python train.py --model="image classifier" --dataset="drawn small creatures on textured ground" --train_examples=50862 --image_size=24 --crop_scale_min=1 --horizontal_flip=false --targets=["colour"] --num_classes=12 --arch="vit" --norm="layernorm_no_bias" --norm_position="res_post" --hidden_act="gelu" --mlp_ratio=4 --head_dim=64 --fused_qkv=true --bias="all" --qk_norm=false --parallel_block=false --inner_norm=false --patch_size=[2, 2] --layers=16 --width=128 --positions="learned" --pooling="class_token" --loss="cross_entropy" --init="xavier_uniform" --optimizer="muon" --muon_scale="spectral" --learning_rate=0.0093 --momentum=0.95 --nesterov=false --orthogonalizer="polar_express" --adamw_lr_other_params=0.0011 --max_grad_norm=3.0 --max_steps=5500 --batch_size=128 --epochs=13.8 --lr_schedule="cosine" --final_lr_fraction=0.05 --warmup_steps=110 --weight_decay=0.0 --adamw_weight_decay_other_params=0
Rows from block 6 of a small image classifier, named by matrix and row number. Rows with one number belong to one neuron. Each number is 500 + 50 x the weight over its row's rms, rounded and kept within 0 to 999. All counts start at 0. Numbers have three digits each.
After each neuron's rows are labels from the 100 images, of 14976, where the neuron reaches its highest value: "top examples" is what is common among them. Only what is clearly more common there than usual is listed. The data: drawn small creatures on textured ground. In brackets: how many of the 100, against the usual share in percent.
# fc1: MLP up (model.blocks.6.mlp.fc1.weight, 512x128), inputs 0-127
# fc2: MLP down (model.blocks.6.mlp.fc2.weight, 128x512, transposed), outputs 0-127

fc1.181:484422532526412576405495502498483492502521547520521496575516444558530491484468520475500490507470507588493462538517527515402388569458516445458519570534467544526442487531555475498435556587456465536565503479519552431510467482467508638518364465511451427497530469549472556445564508550536516493461480502535488476561645511549493505526546499575486403454592524457528327443573501479490464508518
fc2.181:542426528490475506541482532447499514600456498368472605472442522516420462427524374457534433500565553561462543476523487533526487617475472475566557494549535456420511418537518405499488481535525471506440463495587456481436565534502585476523532642477452531520544543474448530601553539449564514537462439476485426525519574467486429503524417534498484479455489512454559493475531448563424556504532
top examples: purple (62 vs 7.8); blue (27 vs 8.3); spider (27 vs 8.8)

fc1.189:494508401472525410435385538503512473532511475508488479560485492457379453552551545533484478502388570545401561467503563480490566590494539516526492523534529518561531473539538536459487555490492388408416592484530510523475538399589457435498461497509417548510472516450479475522419484516484439492553570589418556542586490576519495553507421570556582468476493544534557483569525473491505463473556
fc2.189:471614592564421584513534506534544465535488415555578608527508430624452471518528475483461543503563520491616540483476528545459530435429473466518526544540513483539445444569548574505490495489477493509450444506487490540490411550399535530477501532464433517444496422526433446464490466432525570500528509411557428449479399386515464493586528534446429531540510578483478505514531538533500577546522
top examples: brown (84 vs 8.6)

fc1.375:438485481521453492436492508576428507485439504536490458521590461594493459526592504498499413501532466501463554469545489455514445523581519595434455539509516470468636482583510484451570485502535420540516541488530449488528493467515531494529447508469391375586551435490551498453463506415507588576412521497599590364467472453522454554514523488599463442464444586501512475526509505456480524480486
fc2.375:495458494542536572509460481527506509401543552487442539419506481498499525521411563564520558589492554501455481487546465456490621481481440373551572481431452561526426442563544547541503601507540608450518438519464550477577556584448540508521483480513513507500475491486473456589529438538557521519581519452433516529479495398418521466530622543421547424451476432498507554440495433511463467461516
top examples: white (88 vs 8.8)

fc1.217:524518511442536467521415576502599479425458523522509513396521515443539485493430493541517607458484512504528466528565494511508547548567512501484532447428509450480575433647629544503524501617531480452464544443488527448494552441517482510521517478473473560532434445415537515612346479479546539537576452479561472507499501464575477594449504567478505478516446410554452524477432502506496510562514
fc2.217:519450474518387441455448528455611530456499507488509402391509544528458461539502532537469575500486430527532527541432496565556479485416480511463494582570558509543505619500455501544428640529441511479555553501442545509441516450503510414617515493539453512434511430455454494515460499515574405471484596442427523455545503506526535479530548520390523510505531495602507541546462416460505540491473
top examples: white (97 vs 8.8)

fc1.262:520485568489530488457453547533604566568514492516484441355486408466486497509505499493499528482483441476544529500643545397470537523590529412491498434437519521433579478568458451514472526520531554395569490467424502501415504507463542447504490488544535500406450443396506601477435503509536496511511527484434470518463537472485547454568464382544571556460520547528499571496566520505493504617522
fc2.262:444570537518540513484566407544498570525432502492447541531449474435521469415478468541497580438513502464403557569525417505479534583491488527491541494440484498559490538399548522547453506430542540547519438460480528466470569486599501509471497554502577480517513472425462432475434417558539429472396577546533475437528540419504473555435582470481477482606449455577498435429477477580544542515607
top examples: black (62 vs 8.5); white (29 vs 8.8)

fc1.55:420548606496512519565506479478597440457458512517495579538533432504471441462543563483440488488499552504529437430496433512543442512528540565539457468517414505430536583554615474456410444557459577544493453543564557623546435485539437542579521652502521530511557505465551474554524494540500502466463514476539475477546534503403497570556514486469596538463499437550491435497518506543389485485533
fc2.55:519478502430486486523547488530434558475516462508422477547501514500503554427448424572507563508464451451460449484596533501527551484551462404495485599580526501570470458433440553457483510500560511545419469478520462474368495484476537536543604517481579458491437506477480497541512425468420582595497493584510502382520507468549479375458468383483461537466506579505499540550574545509561581449553
top examples: purple (87 vs 7.8)

fc1.19:566466462438384545510527534424485479566457466542532569450553543497527528439437464447442554469488498427493384513603505500559536584532452514581500435519574456446462458477474440471390501563519566505551376576523476557456565472471515539504481570566553429466554515492593554559480494528439521472529576503433479545450572497416470529466471550523529477481451507553596514517496482580518563556505
fc2.19:476424474526555453463512418449485496514553436575502453418479562548479528520635443577508591476471411480495399591489549558456560482456507532459419551433551560470533572507472553467514493494483533549513425428501490530506497416529512563535502462405489513488423493428511508500489499515476596470552428486465456557445557387635467477481524489479536606467546463467533507522441549511500453424554
top examples: plain (55 vs 16.7); jellyfish (32 vs 8.1); grey (27 vs 8.4)

fc1.363:543546497485455413409540491439568582465490410468509495527532444424491456498506540581499496478385488568535451531523543456432576475544513574437588409518489548516486440551540575372408435439499439524456495490514483546463524483540503515456494444517496577457496545480461388422485540506433464577496442434510476539501418508594493506519534490368467566554581509472470463488428513481532453503485
fc2.363:488478590546642509554507396564485466457559542502540434521450534507464569512447515371485522523503483543490572583448557457450445511454510560427569549496475427466509494481364509476428488487417556533479588463469495505425445484570581477470471463503480510521466474572500461445520489484549382471551524429554553473461493496520491442449570536437459486529399531479484429426516479435455442473456
top examples: yellow (69 vs 8.1); green (31 vs 8.1)

fc1.326:506460537505491596486479501398502426470602496535548561464527508438534534443471384485540485505489475534456429582501535422511560513467571611555506496533503464512509532500452551460441440418540480412509441479522480560461551580478483525476530551521674545479428517496535415612467483523512461568442464533386477483423465493498554508508522448540549519547438542484639472464512531486523491546499
fc2.326:484452496520510427591489521514469537454427413434469490463509569572548508576483555544436509477466437538557579527528507544405527533470502432476344445490483574519532567489530422517451491524451484462518525517494461411503444429524477506518513466533481503560512530621589548582534461589472613367508513507466481559547489556458401456435482546476487441418502555452529554479523492539502556507449
top examples: red (89 vs 8.5)

fc1.119:501490482446523598523478542496498596544357545449511580525471470564428464526584527513524523548427518437367532538454550556406544513503513533442520471480506426447568505499574478561482522471475479533549590427528496452446561551467508465484586556526447504493396481458534501493471525451490457488521452496595502503505411493496643433493493528482541512567510578505539535488379450511444468428455
fc2.119:438516548487488412476507375614477455410587526608534447603487491543470486530464511525372461562549514591514584470534454444533565448520489469447581485484503489491447498498537493487477457465553442468436388579500570508525495415580474582499509437447530462539532513460432474573437484496499569522543496430474569492435595548477433459525525509467492468427577521503486518514566456533477483522535
top examples: plain (42 vs 16.7); green (33 vs 8.1)

fc1.191:469519497459458485523500491578506424526487576418533540554475454450410461420551464484527572528529566477506422468487514514506505506460402471524465454557445483531483493639464561531503472522394502493524403496554561566551542494536560507459480426459464506482425373597458451523598434551529527495380484499427451487538447592508455534596441476498449458533499491415514539528519493547527504595462
fc2.191:510436574517564505457550531545521559582511548493527477479558550433547459564495484494531508507535424465545453473432456531500433493536536447610485558517459531494513533571503559537488453474553486516438470442549418476567554470477593485596560419593518530494379563500436486497437535454502551527575499558553496543577499448545568588435489563521420522483604430455495574490377498520462528466434
top examples: teal (64 vs 8.3)

fc1.420:595425479491380529433526602504492604524496458504447505480459478466505431490449535607475524466552438528443525525472474440431506418476425499437447512620573495472437436551445473524385573512586449515508523497414491581464475571497466424540546467513480456558504510444430479524493424463524553494546448523539412511563554474655511466524525494446541524528500510494532500545494530562487455518473
fc2.420:490505594421547494475449443431525525475525512409408609501488485483402479659489458530423530600547531512528570504526517520447611478434555481520484507510501515490519551483550520509526462496476506350521547525549467468474476547532566534574414535474435479446509488567468513529473546492518540432416600516479537420507408478476550533514382473539515528478541553504462490478615486549479535511528
top examples: red (73 vs 8.5)

fc1.105:497451493560601500589450550532546529545508474552484552435379495525504490441513536559506523491593508507459517507523453494559509579484455537568546522542579382601506441434508422548509468464477507427474602510450583477381465538406578457475488497492543528506443554503474421501520487528484414464502498583446510471591462510584546572558487479426439450478539452541449563476542548483432542450486
fc2.105:542550548475601452428515537422465422574483529468555419498461457495488544496573522434530464440524477503549481623514544514391477473457549575487585470519537525437455440583541464505441551476494477455515459565509514538523441466460487511505433503546450549493514471562533500471405526363558495457430531532511576440469446559455547470480472492556523512612526472484475584442449589449526486605423
top examples: black (69 vs 8.5); plain (39 vs 16.7)

fc1.448:550414413529505447524502501480472418489514533511535594422409524515564484464593454532499433498506567481564509503518550478564454518515537559401517548345459487510552543596553477496481480505470468512472437465510491536417410557486459564434516455450424474500504526541554530485522455516504461544473507456617429505529557487544480505568561400372466468449559575530491492512557465470548575525586
fc2.448:529387574528458539559578482458480480569505531484467511562464389561407474488481496526419550475485521585468506509538559533400542409468474544500585437471462527568572516441512437523522522606489568443415507532558613519549588438553474456538567464471480549492483498478496437449601461510527519508510524493477517467501450538449455375576489531544513529527558413514533451418462480556487429488521
top examples: black (86 vs 8.5); spider (25 vs 8.8)

fc1.389:554561546444555579532508460531604492499477523432535466475453498526542453486536531469505529518482533437418494492450501546459514461561561539534499446459492416497476555529500577413487516430386523465631551535499557535507554501429480557488489545418491498522510519494596598365549475509566437557515451454412518510431494409435473487568426416513527499433443545542583487425543452511559443510521
fc2.389:512486445530450494478560577529508493483510476613548458570464464458508428420474532566464499514586400461519387591563504454481422476566450451569452529586496461487488520472471468540511569537560519509517421570525447586433460525462524441484486457446493487557465517571518492566500492466423549467480517512542486537408470604592406527482634602431467497504470491508398489527507490483509527428520
top examples: purple (100 vs 7.8)

fc1.271:464475543465537483531528486592512530549482430550472573487510579486585462509577460478453492461429552510541487567435525499440481478458497580493452445506534459491587544472494430519480569505593502462464452472326428420509534487467485464612460554418560560480479502433420468476466570478494461514540463534449452470556638512565467439490505584520479458466568538486487440507442586433517483440445
fc2.271:450569361520424514464544573436475526471468466564464571475527472495439476622518483523469486491434461554473611529512561469469505472457494511560510452517455486592483470560511435440511486375472503521566504442527532497588560521454494537488516438486515438485581475492572533541543496527515575499420513490515457583374530470362515564587510487554497516541460469496502405503609480498480562511451
top examples: green (34 vs 8.1); teal (26 vs 8.3)

fc1.112:554448550535588518462450470551474533517430462373521510533583509489461488430397407536590473529551467559532497537451490485526373517459452521546575516488520541557444516456513542503424483482577455441436439446529556474470517559564520561429421498498562475406419458471479550520532497505528582485517577499510448545570467573541524441524483523550530521480606572603474524500445582490435526471474
fc2.112:518447488522485497528655495503507457514453467570482405536493461377557528537530512468582471545405603466528538512462532527471455519487520546513528570536479558480517598517446494454579494449446495552510488524607447568482459556429545486575466524538490392522478518522460478506555504509551529537548451434535573457459475428467388582551528459554535528493524578449524478389568456473412516558546
top examples: yellow (77 vs 8.1); plain (56 vs 16.7)

fc1.79:466540497513523401551550560545388477463523475489416513552551520512493523483484525525521513414466466453488599491460503492553509448561490534519603507398584545471356477459385487490482438499548517486510437363487481429463518547511535491489525505527485439433517524474516515493449518496541517438530499585499518384435544421491545546505592358542449535474419575590486497494533489540442520521489
fc2.79:414521487463535515421540462486502492563430503404453461565551512519556463527483483482535581487457611561464469439517506481466514397454550550441523461505544616501533509448458549615479494474485513563561568587480497527473535581481537468464415390459462501488442422449448445566518376523561505530541592447489592548495448497516477503468462510449445449510543413528482510442439502529476455414557
top examples: orange (84 vs 8.5); plain (45 vs 16.7)

fc1.312:516598460503549590559408483441513482460446456499573496563448601531390525502562556460473426481502433541384544475490503433580539479481478516540466514540544496516488550504500604439458597494582446423469529508566532548586471484470467482448425558574459563632479496521564487474566516511440494529501577490448559503572480423494501474507486435629480544461473545504500522476518491440527514497438
fc2.312:521435445422505509468531559577534474461520461455548509424474487466552515470455474526481555478624570411595462564500572448501464483507478454453498454477562540503507453443544433425537496475552493536556573508494498580481513469473489420471396427579505470453502429572446434560481452491559421462525416461510396533473459547508513540529548528499518406561453415436500578570509540451511468517634
top examples: purple (99 vs 7.8)

fc1.64:532585379577574502507476497370537481458478493490493552552451512432487487476429506462456411472451490468497424434544570474450539513554486456516474523553510460460489515415511531540498570439482426518588576373519484519532481447487568427498478453584484412545473490529479472531501521457512518584507584533430525462556433508547599448504497435513516620512454569435540498537477397587522534491479
fc2.64:429420409458427518509461430528497539565548516441511561461547464542405438488544468560519581460484490522533630466531511478487506438506550581524544519435591455545435467456487454392609535516520503447440514511502461589472500402576441574424423514522396605512542509432481410534511581572520468487468531444477489457528469484560512531524505500527516472526540457539426524427441472507485476466465
top examples: red (90 vs 8.5); plain (45 vs 16.7)

fc1.461:491516518561422492494488482465467590552504383461460521489460399474557492497466471567583486494545509421543397515471524573630477549536507510524428476548459572564388429586448480483531565529547586468509541471528516515504548466467567454421491522484495440496511556520588490500416475466514445436576579506512459467471486429504471452437541541496511462487537510412530368566524513530427448586504
fc2.461:422439427523526555514500500514450544403472555489485492423462483518537488504541542551509405429512528478439522512417468485424564479491373495480551519499537424433480553472543586595518456477463548621447480478471405536462494509483428494561569504484441472421472521582532485408518441462576496452550473448478498585529501486495515604563538456552464417421467502526516493539436618490409481479519
top examples: yellow (84 vs 8.1); scaly (38 vs 16.6)

fc1.281:516481478595489527511578458516573494531460520533523578506414511475518543507418507457496488519417425529486474447446580480501405598499454568484540520504461496503542479529477511528465458364497475419599540443524455556489568451609595489508441487440526561513471472484601463539507515511481533637474467488465361510460463507474453527483575475471414555475541452545469524508553552553429409550472
fc2.281:403435437440540491492477573482446509619454498440500455487475489516564575535497529562521397532489501568452406518497527409478512616611462548530468471545516526472546382558511476429528510443509477488464518504519526513396453390551494480419538527472571554461559536508488416477450484577548531443491526471442556511597542488506473513483475415546443469393465570582442511535469504492466537490505
top examples: brown (64 vs 8.6); plain (46 vs 16.7); yellow (36 vs 8.1)

fc1.364:485426501456483550598548455522575597481634492508601502475448503490477579510480493534564441484582504556486538508468545488505420553479479501520440453552504457516512377459523452502464444520513355553514458480478466550487464576566504544570482547489440549419440481402426580504418571556465449522567549442416452535499445513562549528511545536526477548444438563487514537469507445499562551535496
fc2.364:589545503454392567469443549507433516458437473439416570554565561478421506469570509516448460471478460422542470489538511525457566507556557484550550573445506530476516504493490492540372588518495542404482465459519603471533585437471461546447543448555466527586551563540518608568530454471515535483459486494560457463445446447521498508485531503443478464496580457539609464546551613542506492447508
top examples: green (87 vs 8.1)

fc1.117:521421455563564454497521563408494453566475585490537458560518516497499541483448538470541504516524474507405476461480482489559459511489588459469495393482446506503450570519561497566621487464546516493510427536534526518394509479516468507543539449540580505439509509507383502507636525545611470403489466485566514546597482553535466514515598441534587597526522512530514454464416554449569533451503
fc2.117:497540532443469477518432565574450420473562494599457553580431513564509521486546518556544605516462482591534492475531529531510388531473565598470580547478473509508459512531477536427470566552442542516527489514552475551513548593620482559501502549402474521488491595516485567501514467390507558506605467522497535491427541556504494558539541483457462451610501513425405571496532481473531425501480
top examples: blue (85 vs 8.3); jellyfish (34 vs 8.1); starfish (32 vs 8)

fc1.418:496403503459470435487468496519556494507564545601563545500538564541522493480474543390507429504435398567467515428475558594632496423530451474495495532478537574459496449548509453484378501467505572494476394496518435556607514405568499581526451514510493441498529498632525517550449515553527487515439472426494480535537466495484504485558494498550541523467447528555447442566599473482436478519515
fc2.418:403474468540521526454520468488472552547452488471454470515406485461509445500439415552556539443503549494553453503450629506454541546557523512569544597557514461478586466442431556523469470532510491480524527585415455538442422474465563560467506503409558455515520512389513455507548395471475569514532496537490478493517502478528458495580399434369464482461537532530455518636483421529483432481482
top examples: purple (44 vs 7.8); plain (39 vs 16.7); brown (32 vs 8.6)

fc1.430:425473500564407576498480489425470468510460491557441512478512530530511506513463511591460466408545493576540474497567450438492518416526485517557381460495555505519451480507558491520450476537467508426533399552506472542506567479586521492459514494591449554439549492535511539475524541483515482453561441629514560492588613501531440453470563435364571555541450513502489451591579515516538552424545
fc2.430:556470532460548436503544506495559549495564562433489486516555483592573411440438496446503526554432519435456465565476527446412517586424525431443515550484439471566431581464462542494445568514549527543430531466414493446518567506500577401520531512420553457532486503516579463537511474461445508550500548449412412512464463508581600519514415487458519539435447532539601562504533550545524540560528
top examples: orange (98 vs 8.5)

fc1.390:486491518475521550460540461373473536494427488581589497504502558547554467446493513524508501465490441410559523477455464400500495577475486473546590435535556486441421514564542398503491529528492503538510486503527559573556538454658497438575429538589488500553515485475527534500476555531495508557463479529517517504590605421507533444536528557456470553503451444415478450464536587523382444439551
fc2.390:483372413568454478543501488543586481522511521512491567482481452483543521546540485503540414514530572566407510532537545544497493500472493505458461572496499491461601594436461524528521480542598443488525433476410398406553480496495495549472532475421516513518499504529497409475528488448487533521473463475450562560519495502578514408475388477570562496429498602500561476615508359432476542524483
top examples: teal (70 vs 8.3)

fc1.158:544550526517424480468566457481503520512543512504585478541550564550381484495556429511540552450503509596497467508611487525584496500502477490518462544542541445479550479536408487526493438484474420512474452512450598437570496492461464524412488573481469470534462469329616553468463356529478581564504416497457539528472479491550506497472519511480548473557511509520477411606548538437508553452491
fc2.158:544439482514533552478463459436499551495460450439410422504491497500488527454537530477389506534619471438403592515417456521408581525576486555540463521542575566481520578554515496511499545424530495427524539484491400488491445486418459466533472517382539496493510479560415450531446548573520445580536466508454517520527429489603544596513439509569512521405478462537480526532496496508497582562546
top examples: blue (74 vs 8.3)

fc1.180:515539462547550532475461427433571403461413506457467528465508514488412497496478429627448470548489461612493483481466550557465504529568554548481558540452512468469464539500548502428461522444462508445458472433506488453553413498516522542460508513511370409547493579528585525587482502492508465566529531447465568614445556500566544597512464510434541431438552503546524489435453546522564590549528
fc2.180:532410501491469528473596571508553495466471520502487553438533364450546501473431570488544533436490540445456513549592511434519537533496503490454507585538541443516509464561529510465574583393465456468490593515604558533433583437483464496527475464530486477569530471546428440467435439408522503412495454449481519499577457458464466484515558536542419493581459475441387496476523503532488435504387
top examples: yellow (77 vs 8.1); plain (57 vs 16.7)

fc1.317:506478481499526425600500563596462474504529474500546460448491489563517590555489467548593473553487458548492497416478521575481456458449444447562446519432467471486385426422546499506528499515522490534531527535452520575537488476612609501453544484522478517481544446474498620426484477460504545444579517532453513582503426420603472513496559531463559453423397415568464501459480432500498456572543
fc2.317:543501399480466552589502429405468515564527593550426506518572465432486434494531495500507542502432593556455490547506414452511492553560582574544513451522555539406488551440488576558522475558545551411514472446538498568405576450540428449495445534416486531517543582520512524566543485472397507540493435420545549557502503590496525435429497483495507482482535467495520462577515576540438506540476
top examples: yellow (100 vs 8.1); plain (38 vs 16.7)

fc1.303:466441514502335498517473365561450522521476512490518473441471517518451449484561532479479515501458447471544580501556523461555453482520539452456450412546568477509544609602476530513521441520493551520491554544436425442462453460436554487446546464577509593546503440425482467430381530505498544531560472536510544486571421420473445550458517486495448431442432604421509513480498548515555538509529
fc2.303:465474413522559533426484528575501531412530523553566509462587402463482591541496517545483487536487606551471477471497508455483591438445517373547502589435488489503440475439410414450607450389482467518454536525445479445554474523467476525471451469499461403533486467538518482571573444432479442512496489543451479487444492462471492553502546593514468420467444518559433497428585495470458468560509
top examples: white (57 vs 8.8)

fc1.209:481540517501592478484432496546463520522534469580571469469482640405515467430459474449380500515469507518508500466459522478505544420473488524532509516472355475570458434547512516452429438408438515425497539475477533494476482425553481490544468469487543586556475551422479617517580454513565553473521476461451599461473609445469515595545443532524475562509551493474510564496491507534435484592457
fc2.209:521480472545515513542521485546430485537550470489496564478557438578504482432494578473469510493545364462451469560521561545428509576479570496531471506547434578429430469457546493424543526411532438563623542462514513493437594557468529437526513479524515501464539524549598498513470473544499453471558499543463406592477411407410459573495579425480445577512559539501473564514575458489510525448477
top examples: red (99 vs 8.5); snail (30 vs 8.4)

fc1.435:552473517459556647595494573569440561499516493520451490522419463564530521443462577579445424446449444496599540506512449458522549509500519512495542509513518536555438497587515436504472466513474490462458552583431589501449453484464551473560485497504556483556517489520513493439460462435513433496514443609418411400512478499497521550528441526566472529574501540482557566474471484536408405410417
fc2.435:534624525488618419477502492528523443524419448522501463457620498405498525493560506460530438494543457496527485520542520573456533483434544468398495418453512500414468500435563480547562533463517535423513476581506371483533509476504588514483411465508474559422515511517495522555481477455551518429450512376449496506542566433423495436459536438433434572488478493458459540452503540490533477604529
top examples: purple (59 vs 7.8); plain (42 vs 16.7)

fc1.489:456432535559456516525505590556464569522498525519584437520532420575546520484605471526538393454442471512484442431424542568544445459467451521615521540463448496451488477523472453486528469534428474529466470602549541511524474497474511607515515493475528565554459496449410472404427460493475497542472478501523335513459477610517489524508457360530498508516488428428532474514509539503424481540463
fc2.489:527523561549511517590484517558526508571454476415489580448388594475505508512441429406484521482538522519470532510566497492509474478476640412484501439489551513492530513545523436544521536570518472518396496466414454490463569384410609469480513502527490420444519534567504473465549599488485563451437481557546610500576565521461438511491550535487557469475514507596534519555524507483529413464535
top examples: purple (87 vs 7.8)

fc1.210:598574507527464456459466622441453543482530588473431448472395446560539503519580469538505435585500451452530547555552424517514469533570494487590453504518507463450473602518465500567541511544460497534496533482480607438512448524486482508523515546535496515513515574561609560515522449550485473408444422462530426487534474455434502522443578438460453530526564512540423585493529517618498488473410
fc2.210:447512469520477417527458538486547545531507392512519524571489531540475486441567472423523445398544521538490439516537484641480525526470503502464552531458458485587574458511589427582537510501519513468467443537513463537463541462510475424477624531515525446535528521491515548404518444445457493418542413496550513421561583591532521446382430493535444545575482452565434446440420503469507507539458
top examples: blue (100 vs 8.3)

fc1.129:508512555460544476590444537362543488514440501521460484398521512485481504540469460493482530582523603537556465526481559493469601469521550499473465476623461429594539506429525499496428584449523513426445430459538520527512626507587505496563506451532466488481531587424489466478536501469464421469514501435518527410489440526489456386609513582514507479485495516539564510544577416474555457501482
fc2.129:514546532441441539530493541536461513495474467415445516536515533493542534459490551451529571464560371537495523494539527494454510479462358485384526479554563528488431448499506409456453374455466558471586541519463451395428506509452491463524518514471551457513486574553529526522493473574510538640516470489541585530440436463539449473497405494482555434588464486469576525556416496499544422531538
top examples: yellow (53 vs 8.1); green (42 vs 8.1); plain (41 vs 16.7)

fc1.348:496519509513424452560521530423532421573549490435399460503425504422516607573447496501539512505541440443566438492484342543481509495497478511465553661457504528577572500443560496524492583545484482503461414456443577567470433535531506546554491559510431514459460449557427514512494506483508473542477533498495573466523502498461483546514558581571441478499429400557462506504467573507503475509594
fc2.348:467509485536469424558522473459407437472634498578518554390443490466519588455485414538535379491512534551525438504502517542406385430478484474532495455470564572423490555455494451478500476521531497465344569538514460553519572491494486462532527500583515557541534434582544553482426456554522510530478437493568514508585470518510537541498498458483542538518583508558527456395527479508523500493432
top examples: teal (72 vs 8.3); blue (28 vs 8.3)

fc1.163:436356558493506490454481458628518464463495511547506474494438470534420456503562486505574479512566488430532563482526444472480507448530535510459520537422552419522532513572401533497518575419552557539430530484530495440465501511466479477522534499546549475471553438453400530476437517444629433528575552448479505511500468487437639490507566485509577536486535587564452602494509599471476536473517
fc2.163:594569417503409551490591482590440459506417505563558451552510453522539473475444506463446520499487417600478537521555451505566536568454522447552505509479446524522482565521519569508561534518538581443552457571569555488552438446539423506518482512519446517490450512592545519501501460444466448541478465511491468449432499450573405615570461521431405462525405424536492577465477429433488486508515
top examples: black (88 vs 8.5)

fc1.240:486484462487505513508496469565551447573526439545448489478426516609541421460479479566527497498454537557551462539474564519547500443570478414470487584447522481635543548517428504432381390576538500464461501526449525499553546492550585523517465470506414521552575519498503509483529424576542463521499489462624519482557456396434423601533484431435467517484436445519483533496487456565452516519569
fc2.240:633493443480502460519644534434555518545554508524583517418453357442568522512496517443432484499521501489504490515539470521413520531541558563485582483478469471442520492481440421546519591531596528525559461501466501472521523538389487488474526527487500549407422550501546488473423509457526508594524405497536481497485522585550444431433506560476521504407455509488474524524529390461571442504462
top examples: brown (76 vs 8.6)

fc1.331:464487485471403507532527463453520445532508462591490402510599487502494489511492532590554521513530561610569472512466559519522479482588442500431553457521594491540505424492514527577628452527550469461526353437470561453450480483534519554540486465460521544542440530461424505465424532468578533532488507494474534613532479528566470523464525375533564454506517603380514525460489478509476544496462
fc2.331:566559415500590446492473493545526503481471521429511544502515460523510542637548543464494471606411452458366548471500502475546530463435465540561542533438544479517496577542498450432431492519448553533418438535574518469533524515479540507536430495460488477420596495516582510581538489481561539511553534484439597427421544509487498559481562520470456524562488503597452499577534479530549369477463
top examples: red (62 vs 8.5); plain (44 vs 16.7); brown (38 vs 8.6)

fc1.505:434478426561491537534529452448461500490448419561441524479475554450530531491518500458453464525473449524462566476443519407493392506557505557491490507573443477485435515509413574557468496430516494516485434469568490547528502569502547535400612427553495551480567455571518406561495489448457560506464530562576497558567620452476495406409513480510411522479473512514528472363530545455440536532548
fc2.505:501513455483434442592499424526537508466501521423560550485555492482482488522445579518538559428535448497496497473568456413459525574521443464535628534546456485522509398422529564501519478570437478463527530560431484524467420453451472513513428587532506492448392543534501469562468511542483397550623547458502447572444525464513510454587544485566447498505440414536528496510393536544585448534517
top examples: yellow (100 vs 8.1); butterfly (28 vs 8.3)

fc1.233:517422553468536535514530469462515493580504542536486465526446488465504550533471578457487563583558478575494497497532479417574507480556456508487460506529447464462497491445477500510509569506496434510490484581483522602634608463492515588419541523437536544446496520342597456587424499487460450463486479556456411505499425432405466530397506482575477488490508482456568443558507450448413469484456
fc2.233:433424530545518439511447470466532537495444413522583485505545499431500552506576481559522485477550419460478468545566408633541530449474461549473490468537482493476459469500449558544559410534420509533521504524492509553463448490435499456567409485554513402494509551565446541569518490489551503487462480409547544590444590329437468548443467474478487449469505464450410589506463543546524515468461
top examples: red (98 vs 8.5)

fc1.77:565532490469545429548570477509554486565681513551451478482501471465472569409575396561511518458494466477509533493442473513498547523616523469513503389522456457459528476455531480441440483553460481519487505416542472560517447476502563501463397526523548428494520478560552500588437510578439518491493449516495518422562381456578479578471443465522564532400419450487463482535463492430459484498509
fc2.77:543478490573464533483485517483490495483472446563508573493502505486484519557452596438561485454489479492518523538520515532485480455523528556533412473457521528412449487421530563455476510549550423530450396534438502517452520582506404495449522478385519489543497533404363438500513541516457520424442499540481466500545469442457469429467567540599413526615549554600611555538563433500585483537467
top examples: blue (73 vs 8.3); teal (26 vs 8.3)

fc1.134:473525561536571475469584513537465578489533621484490495551459433561441509516516552500526611475500454466476561469500510495488568439506506435459509502551538533451538485550461518498516548442560485613517479514580486468458512455467484378531480430491500422480581510444521416494428496527416507453420462526599529490542523440505594478349512481467452531503509530470570462599563385567477496444555
fc2.134:506498473461436511524473509535402527502552468433562523503557512427491527479433518484517497566503540631552564529517436538566574474447520490489565505452490455542451483383585484525527481608461485540466472468516564462481482482473557545443391489404439443537407522392479483414509546474550406506511420457510490513506536531515554558584485568476555376468478483535488577495454561432553450563544
top examples: white (52 vs 8.8); brown (27 vs 8.6)

fc1.470:505491461518467598440482498418540488480569575483505565446467540506478536504351521516507516458522356503493592485486484535560535513506445448534513517612523505492392473481500520543531548392538549440523525544564469542470497585508490485465450457607450587507473540490492446463566586470486605512521461475518431479540546555503462516391538419559594491534514407445500520504479515409525537451518
fc2.470:489586543519506520581507586514548460457473402469485617457568526537492497499603530544464439469442619560582498455479471449455435482515444569496470488501565503555585511497569624456584495485517567476485573448563551515496388514546503442410457458473533524456499462436526511497502515456508455443563561565499502487470472514538504533550522497471486525486426588582526474564472616584447462472468
top examples: red (63 vs 8.5); brown (37 vs 8.6)